A small masked spectrogram model, trained from scratch: batches of 384, trained on two synthetic voices taking turns or overlapping, over music, noise or silence.
Rows from block 5 of the encoder of a small masked spectrogram model, named by matrix and row number. Rows with one number within an expert belong to one neuron, the router's apart. Each number is 500 + 40 x the weight over its row's rms, rounded and kept within 0 to 999. All counts start at 0. Numbers have three digits each. After the name is the row's rms in percent of the matrix's.
After each expert's rows are labels from the 100 clips, of 14848, where the router gives the expert most weight on average: "top examples" is what is common among them. Only what is clearly more common there than usual is listed. The data: two synthetic voices taking turns or overlapping, over music, noise or silence.
# router: slot weights (encoder.blocks.5.mlp.router.weight, 64x192), inputs 0-95
# gate: expert gate (encoder.blocks.5.mlp.gate, 32x96x192), inputs 0-95
# up: expert up (encoder.blocks.5.mlp.up, 32x96x192), inputs 0-95
# down: expert down (encoder.blocks.5.mlp.down, 32x192x96, transposed), outputs 0-95

# expert 11
router.22 124:511574526519492510516510457515537544544532529470536501514513547441486572481484546554539489546454484473468487500483449449510564440512495547533511468453510514479476428533491550536526490461519478485558474478489488473529544528525484537463494456501457480563478523468580548540483445479474480460
router.23 118:567580515526518549529504521485563551526564515485509493523516512434492467491457447551521478506504525478478459492476444509529548409519519544510473469432505493496502471522482528541542437467528511428551484445495516491561372469456480563472455471424454495527473515488542514487471531475500463451
gate.0 116:518476502507552518581519618558530518557512500438518453525459549586542525403553590528503517422517481487593514508557565464444521506486519455503537466535541512477509579478552507520542475551472499524568544508501482481483528427520474531551524450506535486520487448438503543445502459508469503573
up.0 090:521490488485529456549549555526474486520477498466527447526480523526543528480505573505497473510513611436560492570535551481441493523506496519472541471552499452477488551479533468517524484489478512521510554434504474450508612528454439457412536445532514485512488467466463551447530476480456502489
down.0 099:494417438545424498583496567498538512500559482461498488580482540527476514502498464482434585473495434444533539505505512539584436513582497470529561477495534456495496447515562535523515521523472491544511566533536440545528498456500468439440509532496438489497531520491573491534558481527532473569
gate.1 078:484489499492454538442438531471514474473480524538545487499496459544491496519459495508397483489547509479430548554494531530559524527585509456467521496541467464497580534458424528472494426520524566406444506513482516479487540554514432405450578514515464540435492466448464476511509509526555503478
up.1 124:508432514565463582489501492433480478513485444465565549485513478450515525426401481467545439434474446485525439469435470514484486507458508486478473494516484474406447458505504497525516469489521473586498487544539449461558462472430514504418568573509490457510503443476488571477520490432576469510
down.1 144:476443564515476506445484498482485525510469458500519509494450523442541523434426556513485499454505472474530393456442529455441519476533582495469445512470516474397462514565488463459449450464467498549485487493497515512565489543443536501431519526530402452520462397492539582468499457507541506521
gate.2 094:516504468429516489445535495550405573489500419515442455506535484613503418437523544488428514560491503521516515557511523549570484493571515523507456572539485457523515495513496513528560591518519533428469507523479416503518438482515401469535506514548498505442555479481493499533493490536499555506
up.2 103:512482495571535518553550543445509457531484500505518404530470509539438481527515552550515542483486535464462523448494447486446520488551486537530522494471488465499437545465506553468498493498491600486515444403554481423535525521563557421505504464473587463498438512519528503503553503517512471437
down.2 098:521480468508529569446504545499538479522560524510440421583514499583436484411498535507501524398531414553483534530470497504553499480564500527510411479522442441474552520501493490539600561562481531533491511458485531444504508468482468465432481520492568416527492531555441505520511457480540492489
gate.3 094:465404575433493477525511452560500474497508515554488448587483485497518499507576423492441526524522469544569546460561469541488476527494460535496444426512481489568532592449556507455479540566523493441502525497492536485456506461506421483491534458427552512524511549421517439488462457457478548493
up.3 088:507473471525455486435468524435547485523413442514526513538395516551494441454369530468492444463477571495450467542520488474521506534523508496473477543466387550554506481576393481497532482524470483569537423476513448481555473547509523516492473456507499532513431466481456498544531559571546490524
down.3 090:483505547506459530526437498474537490545515433484435487561461487518471537463548472478423590596487488564505546519572567508468493554537474491579474482604533486531589541503489459522517474470449502551525497494558543548481545444504464505529501548460535539527483543499460516479487525454579514552
top examples: background: none

# expert 20
router.40 088:477562472498509472466509516530382478542544549486489498493460439559417484500462521466486558507481462524556445510475451505506534457474505549479527522530517560532493474508497534505403506499475388481493532460471478503517517506513534482494462503511475536465470521534459502523445500490492485587
router.41 095:504508519491475520487508512509439470563462514469511533468498477502511470480560479502589501468547428475528510467468461473530477490476596508525512448489454467499521534516541488486475507566542505509491493465478527590496540525555492540462489463470502492519493524411549553483580484463532541506
gate.0 124:518535489465547442509505425476569547514501486505549557446502498543527494521472486489520475524505477524467496459531479524538536502600517463518480470565476467493504525415436491511464534441507527486556475503525561476430538467479541454429515513449405567517538491584400480528422541487477475540
up.0 135:417451555513521473456530509512520509536446494572465480494518417567535527443484472455521507492505448489517523542509497526497482512540493509547522473475525478488514548481495602483507571586510405481495460467591519461494548451540521470467527450459491493483532513469521465501565474466482519463
down.0 099:582511482488610524528468476519436568474595478483488502466493509444492492506449476514496516457450531558526434487496493510554475516553527454569472495546569499404533459526510491481414514480441446451474508583523501535480447491459492475458462576556516482429459499506535586463468512556540497515
gate.1 100:460417508531486495496526433545536504481501467543503504487570454492457490482496503473455499501489575482503490536531488471510519440501458557532517489498514485527474467444490553490512458539571511524488456553527437534564470507539461485451502463446484386448509487561487533504444495561507484507
up.1 113:430487476510459518557556484504508429498494461511613497569500492460532551518468456534415513535504439506521480416502525483463466483496550495478393392511466511448474544450476571538472498447546522482434440584417562468564542481547529499456545462537532530523524532500501513428446515510508484443
down.1 121:457565477468577606515489483489494462464464515605586468479582505471495554463456470500436549423494486507486419436488537533468486477543584509477447485491469500442498558487521482516495480419484517559499523545446527506530506456497516498438516481461501528530571524510501509498488479508536540544
gate.2 088:492514488532508473500549541491495526455616518529483452470459499528450479569545512465483502513469552517530541556550469509528490493519559537521530592510415511525519504456476499480501478517520444439519527470524492601520484609519540492520525454536461508449507567550460494536487534570441519524
up.2 090:557538441497534455511550532488497531505583497539500465486450511505493450521571510454460502485434556507552487537502419507549487465545541559509510550509488526498535507465513458499494461435471497431518540441566505591519498565524517467532483435523442505483505580524492529505512465581423551495
down.2 079:561524541489554547501511488457571538468461479443494497526521453409452482445474506447500538461499472430514458522536477510461486517558526396520411493514519502494519476517478474530510535514464466553506497474505556441448519515475424447419497588510541495457507439437588529453492468426547500515
gate.3 098:540576393506468548556475472482483461495450503504568401520457472517524489522483541504540487511485479521541447465482482488495513503494514504432412395520539542501549543535484497482548520441507534457417488520435509491555565474545536519492493528504503479604490444547525560488495513511567481491
up.3 092:514541419570517475487497494517468518489464506507530448511449456465483458503459536475570530577471477490535483441463443539536518489444508550495428453502557503493517535567457525436536557517493514489430513479423482477531524440456557468494436556494506496561493433471477527514484578472531463509
down.3 105:463463520531476493506610491565542486486511482492541526455534470437563468476508556550597398554470520537515574493535534430493469481417530531468535580475434499501458441421551494534523445508538517496491444534496447503485556559557515514492498573553508509503476514502480475499451476510484477532
top examples: second voice: none; background: none; quiet level

# expert 13
router.26 081:499486487523554512532463548482491482495545543494479495477457527462475425501496461496508463458503518535529506460503500485545531496487436490482540502476498505493501466512451508554500533520595496475522472568515486461509478516517539521494474528473505480456504510511486502527486457533497503479
router.27 104:508516481464499501494528424526477494512487510477521479514545538458486404477524532478523510535474460484518496494504503497514574546502460487444559473470503489478470464503485496483466510505422490504499508503504488490505566514506444491480487454556534471480495492503552496533509518527466465530
gate.0 122:473530555559447490472532440534526529469500554511521557501525486433470469528497492534504535558548445524562458469527501469455515483449492497511501563498576520546469573484483509462557504522463497492541426478565528405484540497473438518476538481530502511484469590484442458519533478511446507518
up.0 104:487476597532477503470553495541465441543488458527460528513547558551503500503452374478447513453483437573483509509457468509412538500508500432512495551471497443515491511385443560546554464561485473529547574451560524489462482502506419530486478484479513531486530555446459435558544437534491458521
down.0 120:516555571512519509449568432488489532485492463540467479485482475575516475524482476497391527506491411531446493555462500517426487460531501501488441564501516515444446533439450548536469464441496561507568574498455511423532503437509513587479427496448528514568536478450463506501517507560447474457
gate.1 092:522518511547541442480464548460501459490477433489481565546463541537472505488440492535463431536522524519505539497479527520484449475536497465503496523519433585509512510464509484530483470461510488491446471477490478426489464530544530467447504572459498570497519551452505508419471452441460438548
up.1 101:472586527593518523420560556436504554415550566474443511463507515497551484486529438474559553476485538476507438487481497481526611544485453539513520586439500444491517522431523537493507448553561530485543484488502452560446450483479500527478520415483461471517535482565511473529531480591531490534
down.1 089:484503545534517475575501578452554562486423536478498474464472511512518509499498556488578505467476476500484521503463498452503476569566516487527442460502473522475525520519442501507478491528559537483529497418518492432494454497458524414478514519520505470451481432512531520573431418537506504530
gate.2 108:453499580573410565498496578460551525475558581435482543534565462529431505528432455477467442470516442439517490502515541368492502534529513515473467536482518523502512567451526462513571405572502558535537507447496624465533442481514458538456555558466467480488515497493425533520471472514512481537
up.2 103:421517503456442489499449569514449498524515485552449515572462504459445529525493529453506566403566541510490513467487511557516447457546526524496529433471471534559449487525541466532529578543474410531400484586531497542476501569502572494517502517500478511500480527579540529529540444485542555468
down.2 110:553565439523484500504463552578429442502498455560542525417530456469571519501550560541571520504566497498522520420579447488486494447452504468545531549474504492469456458554446466493444474521523386439478496472547475504508489469467524503564456454507531535477456489502533474507486531433543471528
gate.3 104:512502481551463530484479465502542521455529481471473465439460556484528494497517543499531493516480651501472564485510471431488545516487475572553535498453572475500539489420454581493471551514580543530481454512551433512525482518459550482545494496502492530509483480546481471413466592490436457505
up.3 105:537518467491501508556534491472506452485488513549558417482454450518501510447543469485491497522522495494484479494482487538548494489492494517473461483500437522509525581609560486524506460432573522477628530494392522493507449462508482534530519488491465551574558474493551469510589564503589539418
down.3 115:458516597510611526485453513531493569501459442515475487523518440599502481481527456575488504549536506499454574492465556541479457558537494504468459561455481535437523495523420497419458465577521500504447486444452534446496497446541518492506531508513533481446531534444431514494478475458504515460
top examples: background: none; reverberation

# expert 7
router.14 115:559594480401547450478513486513429526501508531555430568525479459475551513498555459537487478537566560478517493521444452472511522440516417481538454509524469558488431476510512511495482462504462494532431446497509535493450505546475398612471534470501467545485518453558446528498469453473460537523
router.15 125:603533557460462464537577484526515576476503576549478491462535465524537458515504488548517531503531551442490464486478470488514526443491504493491485515491464559534538468501516486527529536491458475528550547537473495482478560558498460596522417543514473512485454445552495511456501389515425548489
gate.0 105:539479507471465531481524551465603483555576510504625475447509582473465445505455509513531484444514477460454458474474497545453492425551524481486435499417544495528586541495531600525517504515500512509524524490472523467464499507491446489520528477507474499493473523435464503507477532467511432517
up.0 111:537450497449498543534488499500501498558486453517582464475528539562431494413558454527491462474440544478510547538484556508570574500541537480503502460520620571460587487462529464508468474461519596545527460581423559463480500492441478462508579466576532501530514535488513407524500475443514508537
down.0 111:590468475459508551533511503502465455490403428535444465516559492521499475504529420507509515456476510529513520482493432457575567567460491552481550468462423486504423443504491451488483567512540536489576448498535501546516457515465485450506479470471485559528466478556492478475503480499379486549
gate.1 090:543581395539440474486562474493472432556497473494481465486473509480528537488501466504481450531542531510467513524577439479515526555531459453484446465509444525447488561555539406520541458481502517451542453538492525541486467510498454493571546440509533456536532500512476523528562530565519511427
up.1 086:480549395557510480519539540467484469506497553462499503422445507451500543543506480543484487498513523479467503504557475497407517481480554456520517506578412532477545582517486452517536465559479509442448475553573562488496569589499456494576541467502573524531495474531515483493530505539492537454
down.1 094:475450605514503558518469483521495501477544502509473463478448529505479508559417480544467515487510518480432482484538471579480548510431484530555501508540450488542534459478472519470526521513486580557550517468519534427455544527468509428523468432513532526442532514522440558453491489525565508434
gate.2 103:571490538536473465459467553465522527501482519451510480494469471438472496539464446504460544494498474511467530519568511443438506584472502533492537494514608546468482582445496490457534439522465483505431529527503448545541525593535553444555455501426532497530491509469510470471462475490476501526
up.2 101:485474459485464443501520498534545500515520541539477509512466484453448518451578525459498516462514481448527517500526574578553456454441496536475431504570542510480497484516456501507495632443500572518504489479466502526472492449479522508432469533517500449496467450519494535496486535456536480537
down.2 095:518405500494572491527556481458534491500486495460467544498446430540493465515557492543432496505607486495490644555390499427429480561504419403454521462432470487391528433461501527497486474524519483574496507522420555554504512538540439466491481491456540422537543476503533491516534522540436479545
gate.3 099:563430562502510479519455475466518507473523469513509487493527536521462540480548515442516457521468476554396559496458539504553640462518447521534529489555539533451469521512530451469557570470531619530549450533472532516541467465446515414556482503487495451542506495464508474525520505537561463519
up.3 096:449482512514451511550480496471513466471492499458491475451487524559456598532476460518459497541454549568518551555418596509520450507558534548486545421475467506483513459523540459463502455490504495535525578527409507535578458457501447474488517567469476477502549562468538532567463515538499492538
down.3 097:504532496515482479441432509515503539533500439556459532413449520485474518499477564559512419519479482519442420527497478530491493527521501522522546577480450490570465458502418500561489441449479515462495492439554495439528541459492540555518500443480562524503494463533462480505459506519577476530
top examples: music

# expert 27
router.54 086:524540518478491602461515458524484447531506531528583493505552532520567534505477393541522518465472445488555476567447479493466484449513481544531475498453471433495455494540502504549479502481491455611523547496477520551568535445505452489490525478495565519506484567500503526465460611537453554507
router.55 123:529486503458495478470518507519508513482473475447506537486505538486507500619446497548497463545432489503510583471552451478531522457573562519521501493507555526551509495504522483572441510444501507431528493442508491487417441511458486586479477545544569539471488498420593418492536517492462497467
gate.0 096:520527472481556502532421480442514507551557479504539550556489448417507456491521437494480469472521424587520558510492527462481486499503522503451488453527475469421419505522536621480507524473562622522497523439467546547520420510517479453484452497540482447559542460531540515506480514562558537503
up.0 088:448450474506545520437509440535479532467473561565494487395543489489490586513506538520532488552507529469473360442506456553500503462495446499497546530520510519536576562423510501503399487498518411457485517520540472412484538482484550521491523451510488573447474554520477506468457477493433458466
down.0 077:518535539520539517531476512534467461514584530431507540516516539496543507455508536544528472473514461570502567583550555464479417516503461495538424586481488449432518460405468503469576444479511550546498515548466519531524518534485393568467404579473506515540518540497518498556534436481519504504
gate.1 101:489455489545471600558605544541542436447510485511527551504480464487529514535458527542527507574492558474474593443558454458536517439481503477487537533467497557445471521532476553528563520527486521480546471526507518482489483496484494507456602498532500503585467500510554483383495477560472502530
up.1 094:522522527478521523510524573560541503487539558487475473464468499525515511495532529550545572548481515486462463459485477506582462403447472497504523523450514568455477518559491539489510563516503552512500488432483511481540500485414538504486558535575518503573393572528571536476543423500423560556
down.1 091:520568509479506478559506479463528518516499494365556490490581520422503485543486519427481535507449523499548493545484469453460508501504499429513506474518485467539540487373544528488499493425454507526510523504483463501444516477495500556443453584429472490527474533505482489468428530533495443481
gate.2 098:479533535506488561518557495496526479497563578478525534506537467483473458541460461535527511405526497453525488525473472463520507509546460451579469442464499499490454437504417517450588483558467507534510536437471503484468507482589471455464536519473496473442491391557491495597457505492449493569
up.2 098:467375480444532543530499459544481487505513555513532513541525485473454488535454494468516464475501526457534410508445490461533475447507474393471497446574543508517494474510502546473556585556436411509544540472492508475486493541524450452448476443513495490492430458519492517535466491491467544524
down.2 094:562500479465438501466477517403555531513469513525497444476513423503525475443517494474514435539465553503451522484571591460532519488422453502419449558581544499492437575584468483504388540489525406498517497479394496497540513521493530487573518485491502425543491473475478524565483540523543468559
gate.3 089:568487456512523571521564502468464540470500456525449555581505491511510567494489456488453509521477527504493498527554473460492559432515532473553489490499512554565550502491537477474541499485483446458568482561568564557440493520529507582502485507502506542590573470447539489422477513505522458551
up.3 080:565533454497539572523576480480471569510529429500425476551491501498498550476507492482427568506464531520527438470526507505530467379513529519570507478486512537563550505504505503473494520471490475428534480531550537548453461475519534495540471534557522550594489508472554511478478501514537485560
down.3 086:463582474502410426474479485422509507528484537457565475450530490430501477474497471443494499443430473510554428511494488450468520483542498451541448465519555451508540506495540475532445459412462527437550566462489500507493503454511496501461501525499390474544489545508540433523491554553527504475
top examples: background: none

# expert 26
router.52 082:496547559575459602405554530530515436527532539471487539513564565490525520428466459526483431467487434500543475481467461483504558542532509495475457480473493460465527486433513468516583506533516499579541518529536454505561533521511443587515540510500529463462580546454461476478484432564510494507
router.53 098:499544552462472467488572475468545486583507518491467465531494462504489507546524515482437539490534514532524557485471488476460550499549436479423511522432517469479434504391439527433495562503529514483471519512458476508543520515532538546523551427539512494453443536425430462451476543485455474523
gate.0 088:480541508527455516497540541517485492500477538547498456531506471574486536476469566470509591440513550464503511537482539403465484546502496560457546483455533521537569508445511496518505455531527531580505470546430505562467509540578527529504477492507471521578542509432496546439429501572459538486
up.0 079:476494535496429440495517513513481478540503525526525479531529466506468528476469507509447562475482512542523461495514522382419532498523511489483550453452508489505508479484523513573512424540444478556518534532434568527431576525512542458497560461488502505604499532450486541541492502536494518533
down.0 081:443551468545418472507519435465479536537506478452503537489552587490512505482574505466447514602408479540512560475550462479525489492580466568552511499479484447531450446470473495554522484474459510480525456517526512482478495419528502522442509523509424473542446501575456511495525448545448459431
gate.1 096:455517510471385537538511432446564519475493488459488501518465474485506538494474491507526456527539508483481501533505514570479485362479551521519514492610476576475512487534520497529516497487463510485506525517515446475545485560398498538509547576440476556474446490524582496503509579512501451484
up.1 108:513499475450485459508499495508461447502520479567582521463562536541480500544408496465463468526449514487564464546488485500397547469558593499468508476463599479524483597534505509463485424430418465461446522466584486451456486473449516507429519501495486515435493528485446502455515568502469505431
down.1 105:478503548526580548498476477502514573560422583475545462554527532531468464522449533608503526490516509496489480539451493540455453516503586500429541512427494479475475561517454481492485487521492482486417454485543526477441496471491457494421460581459482426550471498490491538454525450566441537459
gate.2 109:494492509520528534558466474490402524479476472601513557485470487536436498532441431489475509466461499507523457557550536495553439513445516498451503484530536524504546513494543524485466493503495528517515462512495541467452485549509556471452508538533510522454483514546504508485472527568503577483
up.2 096:452490556504453517482505577494534537488515506415471491429447476458464457568558443492453547473533506534482464416561557550551548549475518512438471564476460503552499525514487510555505517508485483462478552471551492451538475478549556483496467457518573526538456557433570447514438475499536446499
down.2 108:492526465504452576513476528507474522479489469514525509558522524534496535522504487504505492484483505447535519362548441483479519479501575513514484488482403421494484392430513474566576517490494500508546416501551568524444538493487492440500469569543527445473493469450490508460464483477537483480
gate.3 100:467504470483503476554513493531393529438524516483488457442501511509511530512547449432521569594444560485486535428522438596600465496496507541555459532564468510521569438591451541475490497445549536512500538433452547487512488466528508475506527471510564518438457458506552523527529562466407478492
up.3 098:517482514497468554605561516488470514476550470498496569488467505546534517445543485517453484546495443484533463425515440504496473463505593530464431481511471523456545537536480490581545538410506565506485573445467549496499508446549467497493495574544553491512461468531588586494493459529516551486
down.3 107:477504507485411468487452490498464471500511505529432504568474456504441499550442485444514524449500521518481483559517517538507537559583554470471529515574498495550503467482467399448509484556460540566537517484540605517465564547541453415468525584499549445438482491424556517513571460486486523486
top examples: reverberation

# expert 28
router.56 101:596557546538441463493483527515541524527512561473416488510518492441505453482438442505517532528409457548525466498512423488547581492567524487493510478464560450463456455462465465509551473516572525427446457492528484467464549518490450554477465443603539486484449465460444506484417430482522530453
router.57 091:440461496516500473522533477508434504467496507514423549493489476450498547525476517490554499481539513428481464459491489503495495467535413571496546512502438495589461468563483552574528527472571536449485457514451546476530476461508524446501536465497471441470457484571440556491496579466483493452
gate.0 091:478509484502491493548476536487518578520490488492524584499449488507505555566443510558463533572519511469489477461578443492510440462500495516580583441547457531491462526564516569530492540512508418524483589481545588499508444477486518440515599524463537488483440509503512510442540556500483486522
up.0 092:469500552504503463572517515549452517578501488493430479558393578531467555530476458518457557483525513395484480436481455490456500580492545480566512509477451525489493489412533533501500471540390492450541448531537397479456497524567483472455507535496467432502477546499510507471503471513492504444
down.0 085:455470529485512511443480481519499515466545558484433474462482457455544461448534529481553433491517482479520460514524436432554487434516462556545432524521560524496524490516542493497486503508539481455491451471455455509504508509503485547504446477548473470543489436570536515441455541480535515487
gate.1 101:481500538500472462488488491476498424512511506491442522529538471536489508500515473447470511489520488497486522486502452462416557537554465487499478556409486506450453510412558481462558499487489520547551462480521490561450534500500493594540585525449516566411521518499486444524496445484480455449
up.1 093:505547528554519482412401445503511478510516518454415581487516550528518507451552483480540549538480562482462497531464499437504518580500492531530470547481476522438511511421556484412484540475505496539502458433561493531432542506511506558504502577423509568412534597522559460479511448457453423488
down.1 088:438544540520507500451513476511552550521475551461581523517498512481503478549413460495452512528464382517550525439587512490435477545520521489458537468525479428540540563479487482488489449416459583503550525528549536495455530498494480488475511607510502479424494506442482445478488528540499454455
gate.2 103:490579453491480498493552476544442567491520456519519429423476497499495507517495454468458523535525538505527508504458553514427586494443565518465457475463534546442514466504441425443474522566466538529426511448482544466484555565516519478441474540502472526509525456531473526500538516471580461501
up.2 110:440466555504510434542501540549502500480462610503447496471410483471545536458474465485518457545435460477512520444515447452510444523458493512555504600514498535541569514447492508545515481572511324455505563544484546570505500488474517466492515434489488552534551532468448551531445520485466525509
down.2 113:503461484485527486528519530512479518495482571409544476572524474488503511532467443560525410529494464498471503395507516512440467499573498521539507531495488503560521493478566577515584486545537481448414466510447535494483404479475458460528530463506482506515489510457505510500481456424551507476
gate.3 093:549513492531536523509557429479465530548529523479496503485518352527494526572489464553545475528501434489498519382446475518443525512466549508509499575523513488511570447482503516505470504540488482530532569480481492401488526496599527463542509505499509546435507496458551512561481517513519421462
up.3 096:537485505483479520580490500419586487483437537504540533529535543517397509532527520504475449501499538491425507515527532444513536421562423532496493404535450488459375473530501477537551490466473475417465476488450572522540486469440465507545538462459475463507583468501516440466481493553483504462
down.3 102:538538492507458481437487501476445568534542554551522450571574489453502471538429464494499479451504475479562457523488476565511423517459511587485406499525517506472471493540528558459493543523511501549499490483448510593421427480466502480538532472550512441543516532412475554499561543494547552489
top examples: reverberation; background: everyday noise; helicopter

# expert 22
router.44 100:583514558500483554545528560506516532568484492530500460500525498502547525465528481534510527512479483516501534507481476499490557467525568452482469515484469544460488487498503507527559446468532537483502559464503474532543492456487451580510475513428488451547506459528548504444464455556526529486
router.45 101:547494567496474545546516466533503520572473502522533455493529551494512573473532551549515538564460445492466539502470495462491560472482507422494482505473489507467465461502493522513551472470519514546499527487517457501492609523524446591520505479488509463551505502508596531488489406551512534497
gate.0 099:521566523483491408450490507608528450505440554474467538461473503516498469496518503530477476467438509483543523493568422515502477516507578556564500464494489496531500521528492514444447555530511469479514505503487488520419469483438597508484490546531452513502517619498485496535503503376459488507
up.0 104:497527524516471518499492496473487465503494513509572485542459531503497522524419547448547523475503432434416446431523500454443456509526512478479540536443430480443410473539475490502454489400514500517519491558462476483563521492539479478441462540511495481498466469379511497517427504453484532503
down.0 105:528585498547480574423503485522521478556428473524552519502514521475497472484461447564476481486500489464535466447513478536559547522441526559508492527483519388544558564518464490523501488471543556471481502499573531484484487502481514478531431537533514524473462517510401457504530537510505498470
gate.1 108:501462428457537452483470510501522481498524531544492541477487533445517498459506515471492466547465559448528474498456473426477471450455405494513434465569588402468466464484499537531535477497569484447512500477551537475531506501398489529486494454494406431462534547497545497495471527514508525486
up.1 107:486526546560464524526504483524494486487452472481437460509508468528479530535496498501468548478547435566511493500514542558540513576508572541451617539463442554539520513481461490457430509504466490521484469504491447528450498491600493450489482512461567532504442514515476511506523483479503457513
down.1 100:474441495485485493434501511521513484497525459468589543549501499374534467475430483470520511470446415475486476487539527484499434457539467493491463507487470488451507500466533509591491542471503469497515525595450424483494479527471530513457518517539483527476469467531563524448515495463526499526
gate.2 113:473431577510451523529459526465487413493435463522541488510458470488523485526491367512564479494520513455595546537562494510544538548497440503499506539479483470476588497484501491506502623486558463508497397489530496523527437492515464487456481546502468475523489479479479482411476492544479520432
up.2 114:501476429522481500537542519520530567485535495493433492511528524512467539533591543377431531492502432488469514480427532459508500491503522498428519441545626445446418498422524533482502432480491477462546505491442509512449572508536481508519542467480471564453485444530523565546499467471464467552
down.2 102:529485492452512497523475503491464554445523516532488554468490399554454507495551529585551503454554562481476593508519444509477473458493490489568488513489540559401467521465512551482555483491497521528474589486600534548499577470423506492517469494551597484635483490450550477567428501535495558504
gate.3 093:427528495481511526492470513481420424478460529536517556485456484505469461503470436531523503509479493481547491589555522489523507445524466504452551557567495586486535540488489380513526601568542526549477490543459543496476455486514464448506508512501540428469482542550408474481479465534441547462
up.3 090:458538500492494541492407465428498438496505555459559493477505533487466471516481455528609549435491424476498577481453540467519551450589560472507526574478438520527505510519430449430543481507499511545441493512532502469537441529504562495553426534511478446511415524492538447522511438499504477457
down.3 093:469431454568490447471555485445524502461492524516500429462506525415506479482495484473431486495460502478458421467570535585505546539551516570530560502578405549525428482437492543541429391489502516488505456522521488467476467563476543540505553443518491580486470505501507564450522529413522520490
top examples: second voice: none; background: everyday noise; stream